config.yaml
model: "contrastive image-text model"
dataset: "rendered made-up planets"
train_examples: 97500
image_size: 40
crop_scale_min: 0.8
horizontal_flip: true
translate: 0.06
tokenizer: "word"
vocab_size: 28
loss: "softmax"
embed_dim: 256
encoder_arch: "densenet"
encoder_norm: "batchnorm"
encoder_activation: "elu"
encoder_depths: [8, 8, 8]
encoder_kernel_size: 3
encoder_stem: "single"
encoder_growth_rate: 16
text_encoder_causal: true
text_encoder_width: 128
text_encoder_layers: 6
text_encoder_norm: "layernorm"
text_encoder_norm_position: "pre"
text_encoder_activation: "swiglu"
text_encoder_mlp_ratio: 2
text_encoder_head_dim: 48
text_encoder_fused_qkv: true
text_encoder_bias: "none"
text_encoder_qk_norm: false
text_encoder_parallel_block: false
text_encoder_inner_norm: false
text_encoder_positions: "learned"
init: "kaiming_normal"
residual_init: "zero_last"
optimizer: "soap"
beta2: 0.95
lr: 0.0025
beta1: 0.95
shampoo_beta: 0.95
eps: 1e-08
precondition_frequency: 10
max_precond_dim: 1536
one_sided: false
adamw_lr_other_params: 0.0012
gradient_centralization: true
steps: 3200
batch_size: 128
epochs: 4.2
lr_schedule: "cosine_restarts"
final_lr_fraction: 0.05
warmup_steps: 640
weight_decay: 0.1
adamw_weight_decay_other_params: 0.05
Rows from block 17 of the image encoder of a small contrastive image-text model, named by matrix and row number. Each number is 500 + 25 x the weight over its row's rms, rounded and kept within 0 to 999. All counts start at 0. Numbers have three digits each. After the name is the row's rms in percent of the matrix's.
After each channel's rows are labels from the 100 images, of 14976, where the channel reaches its highest value: "peak on" is the class under the peak. Only what is clearly more common there than usual is listed. The data: rendered made-up planets. In brackets: how many of the 100.
# conv1: bottleneck pointwise conv (encoder.blocks.19.conv1.weight, 64x128x1x1), inputs 43-85

conv1.31 104:490501504477488509484538535479480468489533537563490487477511485504520510520485501538489452504472482522477502519491534458496491508
peak on: ring (61)

conv1.23 087:515496525509499484529478493545514471461472527452482467471502520505467504526487490482541474490518512485452518519518507514515494514
peak on: planet (100)

conv1.16 091:501513502479493499514472465535473496480501499497496507482491478509485517490509521485483487506501510557466453497490482525483472504
peak on: planet (100)

conv1.0 098:486503502505534490546524527502457474486513510525523478527423508477499531483507499515504473481498504514476516482493494513458512507
peak on: ring (99)

conv1.58 099:485519517481499511500493500504503500492501504479513466512541512504500494494480541467500460496502505517545484538543522509530497524
peak on: planet (100)

conv1.59 089:503525479478494461511537480482498499531525455460521499476515521499498507509508517493496535488544555463521509532505531445546488514
peak on: planet (100)

conv1.61 108:553504479492516511491504507529494533484506527499532476498561515478496460434478499488486488472523527509558516497489508484473500486
peak on: ring (54)

conv1.6 109:496490479532473497551503461498484481500458488515488453497442532480542479481496503488505510478495482525512527524507488500509528548
peak on: ring (43)

conv1.54 088:487532543523497501456519491516522522527463524513539496475466550510545506526524528551470519462486494500530508517476480497543486476
peak on: planet (60)

conv1.56 096:544494478529482455459464453480486507518502543493498514488528496541510523508486472475514484484518502487519514498465503522505507505
peak on: planet (100)

conv1.49 106:481522478503507488462553515491479492527533472487508513497506510478509489505510527558517511479522494503522495476473488513524495470
peak on: ring (37)

conv1.43 106:519524478497484488496495514506494483475482511474485498531558473519518513510502470479461494483500489544542499512488518505497520499
peak on: planet (65); ring (32)

conv1.14 097:476469515484518504512467479506502514533484494479476505486465454483458522514492495462487530543518511497491483476504498510477447552
peak on: ring (81)

conv1.33 089:486507501499478520521475509511501479483490521495522476472506474521503531547483491516498520510536526519524472535482486508502530472
peak on: planet (99)

conv1.39 103:504517522510494457500467503485512504465488506509478494533513474483527460539468438482507492510448487519515502498526500492443471498
peak on: planet (100)

conv1.18 093:488479549488492557484471481500549533455517470502547466494495487501489494477457463522494509525527524532498454523527475481456462517
peak on: planet (100)

conv1.2 096:496512497450506457472500498515498508505523472479509491495503486509534514534536504506502471484521522490519509479507515477539483462
peak on: planet (100)

conv1.17 111:487534518481530505475528510491481492492510502488542488484469487505453489498506500496499477501557536487528500468530491448494502470
peak on: ring (89)

conv1.4 101:507475483484510523506437501524501447431508514467526534549486470487512497475471530497523496483504506500524517509495435471499486497
peak on: planet (95)

conv1.47 105:502512502474491535483514529518490531457534429472462496502528505512541488457508511481486499496510507464496524469474512485557479539
peak on: ring (75)

conv1.63 089:497531544507516519483515480490501497489483537487513482513446489522478512554499488485529494488480495503534506510503490462485500518
peak on: planet (64); ring (34)

conv1.32 096:498491511484534504515503525483495450479495479507492503530520499513494457521479522514538496500527479503495515475502513456499494511
peak on: ring (89)

conv1.1 096:519492516498562501515516522531495504489465525480539455491510471453434501482522495536472503464556508513541511519532532515525506519
peak on: ring (64)

conv1.12 103:489511518462560524500511510485492527533523468513513531542552549506489484509491507477494541520536499448481535471474523503507503502
peak on: ring (98)

conv1.40 098:496518493489542556490530540499516508479534452500493492499517474502477500538493503551503499522531509521492496536514561510469509478
peak on: ring (96)

conv1.55 104:500460533479519523487478537510460464445468530483524485519506505498496486492470499479467523540524506501527508507505476482462489480
peak on: ring (74)

conv1.52 102:444503490486478511475444489465477473477515498476504513508470505488526523485473449490469472536498536469545492499451506485505505465
peak on: planet (88)

conv1.53 092:520475507505484490510523480494470487489517477488525516516528511417519533479528476507470493469454488486520565498472503563476477474
peak on: planet (99)